python train.py --qk_norm=false --layers=8 --nesterov=false --adamw_weight_decay_other_params=0.05
Rows from block 5 of a small image classifier, named by matrix and row number. Rows with one number belong to one neuron. Each number is 128 + 24 x the weight over its row's rms, rounded and kept within 0 to 255. All counts start at 0. Numbers have three digits each. After the name is the row's rms in percent of the matrix's.
Before each neuron's rows are labels from the 100 images, of 14976, where the neuron reaches its highest value: "patch colour" is the nearest of a few named colours to the mean colour under the peak; "responds to" is what is common among them. Only what is clearly more common there than usual is listed. The data: procedural textures in two colours, tilted and lit. In brackets: how many of the 100, against the usual share in percent.
# fc1: MLP up (model.blocks.5.mlp.fc1.weight, 512x256), inputs 0-85
# fc2: MLP down (model.blocks.5.mlp.fc2.weight, 256x512, transposed), outputs 0-85

patch colour: green (62 vs 9.6)
responds to: green (86 vs 16.8); ground colour: green (71 vs 8.1); blue (48 vs 16.5); pattern colour: blue (41 vs 8.2)
fc1.203 015:180169082150109113137138109143121110129094127133135129109113132146134123163160157125109137107099133152104118140143105097158087190159184159133153130120105142124170121124155160089154141125109138111139100144139134116133099107155110106131136124099144138133121136
fc2.203 017:056145127131145142143115137116115175165114121127122152119110178131113125095129071129169147134096119094128167139179138116112149087120111133149143122127119110115108175124119131134122117169121146111110099145084136120112112121120132126147146157155133150101161126

patch colour: green (25 vs 9.6)
responds to: green (97 vs 16.8); pattern colour: green (61 vs 8.7); purple (44 vs 16.6); ground colour: green (36 vs 8.1)
fc1.33 155:140143167123103131118130121114185136181092119127143084137125141137178133137109134142137138130176125145147120129125119145129119098131166158081115119113128104128128127129135120139108089117117122152145084165116136113153097133096155119131169117147124142132125159
fc2.33 151:134111106108148152205128159102139100129154120112136145098129126105145104119160152119111137120094109116115125126097122150117104206159125089146109175124076148118077094167071125108175188115125095123107157131123163122119133149162101130131107149094119138091139105

patch colour: blue (74 vs 6.4)
responds to: blue (88 vs 16.5); purple (86 vs 16.6); ground colour: blue (85 vs 8.3); pattern colour: purple (78 vs 8.1)
fc1.268 204:114164127163141124127133200143088151090150181147120146123154098097102129150115145160128134131158121115069095137116134128139104130144131090119123134144098119138129088166179125150101126156098133124104125153103130116101124125116080122138115107159097157088121116
fc2.268 154:174130115100089111133125126114150118131086135118149122130126119118131096168130095161118131131143118115122110156156131138133117106113155123141134109146110165175104117148109097140089141165126113156162127112074131157104151097123149138165146128117113149146123119

patch colour: blue (31 vs 6.4); purple (26 vs 7.4)
responds to: blue (59 vs 16.5); ground colour: blue (56 vs 8.3)
fc1.168 157:125130156088124137056113118175137097145127110135128112120121113109091127141136132118151119113085112112126095108133118148105136140121134079125131116128142147148138138135116122108140123144135175168204104139173130123117136152116144095129171121106132159137130088
fc2.168 166:133132092159165143164164178136135106135074106122134148108094134151123108101145082171084135103188153141129122166152108138125141107131084153151118105148089106090146105160103106151104137170110092119114124113104126134117112133161143160086130150107152135104112132

patch colour: pink (61 vs 9.8)
responds to: pink (60 vs 16.4); white (50 vs 16.8); ground colour: pink (41 vs 8.3); pattern colour: white (33 vs 8.5)
fc1.192 158:162139105100100124099117148150118136101133101161157131159170114170085151137119170100120126124154109104141122149104123138109124133116145144099112144140102151118108167131133123115154112166114129122194144133130124137122123125121157132147145136108161132094101087
fc2.192 151:112135113145125082143110127136143114124085130127111134139136122125079137115139129163098153070119158124163119099120136139121138124081193133137139101128113098112138117163129135225145111107147078149160157148102136121122132144118126149131112105145153141106110140

patch colour: grey (70 vs 22.5)
responds to: green (45 vs 16.8); blue (41 vs 16.5); pattern colour: green (40 vs 8.7); ground colour: blue (30 vs 8.3)
fc1.142 011:106136140147125142129109089116155124153134073136140138110167119113143128105180090152144187122162138166117121154151127136104163107086057153126112123131128150160143132175098138138103111150086130125157134136120136103100114106130130126164110167127161124142144103
fc2.142 012:194148148129123134138110141128071123103167137097132145149092144125161139143118151098127088110133121142122155128113098146116098166111137075148123151112120098162134130135114102099115161106163114131099096126100098171132170204134131151105129113161158152122102131

patch colour: grey (67 vs 22.5)
responds to: green (58 vs 16.8); ground colour: green (52 vs 8.1); yellow (49 vs 16.9); pattern colour: white (43 vs 8.5)
fc1.240 211:100061135120094109100107088146143158080118123144118137114137093104138133170120141158143103149110153151115092117106137116122121112112116096132157110095125128155150143185097159156143133115142119159108125118129161127118108141127094143099148125124144151163106153
fc2.240 188:138155137100159126090144137123134104146153110144141107133093137126117150070096121145103118163145062110156166143111121085128095127150163110133128138117101115109114116125122099114089080122123130124146108136114127163121165136165152148170177129087105086099109134

patch colour: brown (68 vs 20.2)
responds to: brown (69 vs 16.8); ground colour: brown (67 vs 8.2); blue (61 vs 16.5); pattern colour: blue (59 vs 8.2)
fc1.293 128:126081126108087162146101129211157136089123126154117158095160177132130104135151125141082160090146131176120134150120104141143134129130133080111141101121087111143096096104120121111095072100096138108160184120138098147142137119130149144127170143100104117106128110
fc2.293 135:117103120124134112155137130112147089112101126128105125113124116144179117126137084117104121116073078157145137144100124149131149135156095183132089130141128125165143128099145145136121136107107126092143152120120117119158135156156065111123068138147148127102108118

patch colour: pink (51 vs 9.8)
responds to: pink (69 vs 16.4); ground colour: pink (63 vs 8.3); grey (49 vs 16.5); pattern colour: grey (47 vs 8.2)
fc1.397 181:139147139142155125117123151132140127100128109114141085150118115119101129119065098129113118092145114138076104145141135132152163112073159124161134119117083207161129104137152141219127150128143146185151102115096098139136117133119121140136151165114094146113071092
fc2.397 199:140139115170091120131150167128146111096113156126130127161142159118156093158167117153143112132122166136141142108130166146140151125080155134134143135078120113094123094130163102243160103125112094127114099133127152148115171124111140098129108106106122137134102191

patch colour: pink (52 vs 9.8)
responds to: white (79 vs 16.8); pattern colour: white (72 vs 8.5); ground colour: purple (35 vs 8.5); ground colour: blue (30 vs 8.3)
fc1.95 187:105110095102128143138133131156106107120156111164127101122113155144134110147140152102108086125117073103106123114128126149184087107109071110121106148145089168124130148171155138202145161120106138120124072097119133119142117086137129141139149151146130123087117075
fc2.95 184:137138162179141105141142094102116118132098146144136144172123084137121160106122106140140163099115135147108101136128111122145085139085168132132149108135125143105139136144130147255130091143128128108150150144139088133133113117100122107096112148146129153151099138

patch colour: brown (82 vs 20.2)
responds to: black (98 vs 17.2); ground colour: black (77 vs 8.8); yellow (48 vs 16.9); pattern colour: yellow (38 vs 8.5)
fc1.223 153:138101124094141098099076107125156134123145160168088168132163100129112095105129146132146125135131099120159120136148131139124125145143127090145133123099118128166162160123125136167148178139117115158128116123109125103137111150081148105142113120126174080121133132
fc2.223 161:134156147137099146141122130141140133169131154161123089098153133133134154133118140128128129113124088101070166132124148099084163121132101158139139156149160168110146117167132152122119114141115111067120128127147112148119118117129093118113134165146124152151165114

patch colour: grey (66 vs 22.5)
responds to: purple (88 vs 16.6); pattern colour: purple (73 vs 8.1); grey (67 vs 16.5); ground colour: grey (60 vs 8.4)
fc1.1 157:101135114082123147125121129117150116123126049109083152121089131090123104196154120147154115128144064127130116109140137133150111164141117155133081123133098113107086132100107122132137130118110156192135153121171159124134141114137121117177104104120176107176170123
fc2.1 167:134127116114109133121127193145113163110171105105146141107130146113152125119115151086154106165062142148128106183126061128120093161126122142128135094126091138152147164132139130099109102111119096118125097127131124124144120139132129124089131171139147102142153108

patch colour: brown (73 vs 20.2)
responds to: black (68 vs 17.2); ground colour: black (41 vs 8.8); pattern colour: black (27 vs 8.5)
fc1.222 120:103092098093108119120120116127159122169135144125127150108133128128144128126100117105118102090107064130091136113167138117134123126178120114116098142082090134162149136153139112148131140131093094123126112148141114120114155138149139127108108093100165135113139119
fc2.222 138:140121134103152128148110099122103115154135091141105115115145116129139179168126135139109105127145123129156137149098127142117137116154111153135194162170195150125123152177112129145118185124135079161116141104132107102150096135101108130161122117150133105114151118

patch colour: grey (54 vs 22.5); pink (39 vs 9.8)
responds to: pink (60 vs 16.4); ground colour: pink (46 vs 8.3); white (38 vs 16.8)
fc1.470 147:126094113137099120133150154135105099145136115087103106125115131139135133096116103153143144112115145125146181112175133149143146095150107120123144154066139101116099094124136110161159164169095166097127147110167092135122132117119146150137116143092105136097174061
fc2.470 144:104174087143124159059156126072154167135164138107145129138114114107133124117116096148082130095155160089079096146133111108127112184109128146145134124123129127115144151125118132162094138139174125135141133116090094113141133161102131119137136106152155129140133130

patch colour: green (61 vs 9.6)
responds to: teal (100 vs 16.2); ground colour: teal (87 vs 8.2); black (54 vs 17.2); pattern colour: black (42 vs 8.5)
fc1.448 147:129131087100085124151133127109136130173168184145139128133149122128131131126152116137124135111098075148122134098124172104120126066170132099114139133128119115142100130137147119144114145144089105095134147136110154121114149129134113142164141147131121063089116145
fc2.448 153:155080105129134163170117105095125139087115104129120103103141109120118131149139170120118154113135174109146083125095119156152126137101124121135167144131133128150134115127108086136146160152128136139116117129132129098098069097137132129091128140124133132105152115

patch colour: grey (51 vs 22.5)
responds to: pink (73 vs 16.4); ground colour: pink (49 vs 8.3); yellow (40 vs 16.9); ground colour: yellow (31 vs 8.4)
fc1.45 051:116112168125171111140103113082167126126162120136081122110118109143109161151151099131125141112141108098106134148143174135140153105100120096077096126127123088103146093134174131108107135128145108101121141113135127102129110155098081137128120158097123118171109157
fc2.45 050:135116139125148161119144161109123158119153130109151130114154126111115120126145149156114134121113145116123146061146101127130118093133106172137133130112147119115143136138143149064064129152140133121119119130153105111128132085144116121120111086132096154125129120

patch colour: pink (50 vs 9.8)
responds to: pink (52 vs 16.4); red (44 vs 16.3); ground colour: red (41 vs 8.3); pattern colour: teal (36 vs 8)
fc1.437 178:157073145112094082149125138180129142075126147123134121122138126102078111135117141148120144158126135110148156104103167140118132148107106118152127094156151154087115153106156125155173090129121070112127129154167173123127139183104130155126125121148152109136083112
fc2.437 175:104151116091173143098136119124130146147132142130134134129109136122154153109144099115095120137144115128171132098142055148105161125155140104112143115125078088135154089166116094132139129121141111137134123137121136112105098153131164139132143139105124120106125088

patch colour: green (68 vs 9.6)
responds to: green (99 vs 16.8); black (84 vs 17.2); ground colour: green (72 vs 8.1); pattern colour: black (59 vs 8.5)
fc1.278 201:135100104103121141120149077124131158126157102091135107138150102119128156135126149124145156114162113128067122150170122111113115160114182101119125089111118121174150113173147136140138136135108128090175136155125142099144105158123200148126114162112134139120114120
fc2.278 189:080082154154111142087147145122100143116153123101133111155146160139099168136101098133117141138171158118137114066129086127153104106119084136131160111115140111121147077129129140161104130141140131132157122124135147112092107098101103110148169167114145115133151110

patch colour: pink (51 vs 9.8); white (26 vs 2.1)
responds to: white (94 vs 16.8); pattern colour: white (91 vs 8.5); yellow (42 vs 16.9); ground colour: yellow (42 vs 8.4)
fc1.511 107:128123081121095147096142118098205102120132151102116126144108117127116093114185132114103130132120098134120102145131117128111127125107150111133131161168131108157139178124079128122133128116103125101132095115148107182110138114121117167126142123126101131151181121
fc2.511 120:117116194105142121158136125151122163088082140135131154128126139135099156115126150118110141131129113125114099146127091179078125137137142128079122156139118134123137120108130146112111156143069152110123137146174153074132123163118110117161140089090132124119127094

patch colour: brown (49 vs 20.2)
responds to: teal (58 vs 16.2); brown (49 vs 16.8); pattern colour: teal (41 vs 8); ground colour: brown (39 vs 8.2)
fc1.143 122:098164099141102136153139135194157095129102118126126144125132141121145136093162141097126135165183127173170149143101162092158142113150167129124105123094096140102140135140144101091119125123129107147135140162168095141118150091148133115132115153100140108171101140
fc2.143 122:132120153070142129134138095127092131179169132138133117124132126105077117111124140149151132096138066092093114089179109171121109177159160135114115108154129096156119136115112126175138090103121176136161143168136111154130173125116144165126116100135110090100115110

patch colour: brown (59 vs 20.2)
responds to: red (85 vs 16.3); ground colour: red (53 vs 8.3); pattern colour: red (32 vs 8); pattern colour: blue (29 vs 8.2)
fc1.373 150:146114118112071169172090144112142168149117152125141160131152133146117154104086113080111107154099151118130112152109123145149134116143095122119138133130134106123168166094113139147160075114124149111155108115154167136091128118108103123095132128104141137122145126
fc2.373 172:175125124142122111123150123118128120124144124120135108126133150128151116141138172185162128089097068165113146124162128138138116128125156177135118098081127127155088128132137119099093148118121160084094163139126131169133111107141156135124119137134120165154153115

patch colour: blue (38 vs 6.4); green (36 vs 9.6)
responds to: teal (85 vs 16.2); ground colour: teal (79 vs 8.2); blue (49 vs 16.5); pattern colour: blue (46 vs 8.2)
fc1.358 010:129125106116183132110159154110112133112099123166165141158116105112120099102130121127145106117148145163095132095107128133131100152134094081128110130124125141144125135180142087121138141116136156143111121089070140155106094137138125053103131110146123146122089159
fc2.358 009:083138102099106140117131118169152146149132104108132152128103125146133116126165084137102144145157078102125118160121098111144135115134184177122110120159082124104113131132138113144146163155109128102113153127147097104108141118121122199147094085142114149150145170

patch colour: grey (47 vs 22.5); pink (36 vs 9.8)
responds to: white (80 vs 16.8); pattern colour: white (80 vs 8.5); red (66 vs 16.3); ground colour: red (49 vs 8.3)
fc1.315 092:122122132100074137176157135120145117142135110117164134111122134145132101115134136136119119116163126127082079111141116155130137127142186179124167135122129121108123119147133130154103114115094127127095105120115144117141120136188124160120094090117150181078100151
fc2.315 099:150146099114167128128115084131159147112111146140120097073140114157154131122102118075164100149134150151133138130102132180150129156103083128152072134093118121191119111144132114110109098136129130146085093130140110158154162137092157165093134114130185134128103075

patch colour: blue (38 vs 6.4); purple (32 vs 7.4)
responds to: blue (100 vs 16.5); pattern colour: blue (71 vs 8.2); ground colour: purple (33 vs 8.5); ground colour: blue (29 vs 8.3)
fc1.243 007:094155083091108140111152164126125111105166110123132160102139193128141093122143148137133109124151136118124081131155094148101141114142145126156141110115175098090109127092087116143176130100085111216123113152155154155152100105148124125139169134105162105166163116
fc2.243 008:129134139093125107137096166110123111138160123141139141131138145131100112121106149132105086139121163124120105130100100081121132119134168140106144130151184107103152123100145139118136117098149101175129166108155129163147096095132125113105170163140159130161178132

patch colour: brown (50 vs 20.2)
responds to: green (52 vs 16.8); pattern colour: green (48 vs 8.7); ground colour: brown (42 vs 8.2); ground colour: black (42 vs 8.8)
fc1.181 166:107157114073131159132091137111108144119156165167084101120142118103122122157115094118077132094135162137114130152121118121081115152137127150122127165125145151145082146103130136196120097150125134153115090101156139122108131141147124177143128155119133139125138119
fc2.181 146:171109080124139141151137133125124131150159176121115177097130139119134109121117146089156145145134117140129103113125122122113151126105127176121117124123119135126127112102161110074131132107087143168151112145134116135143091125083105110095113126138091125132105147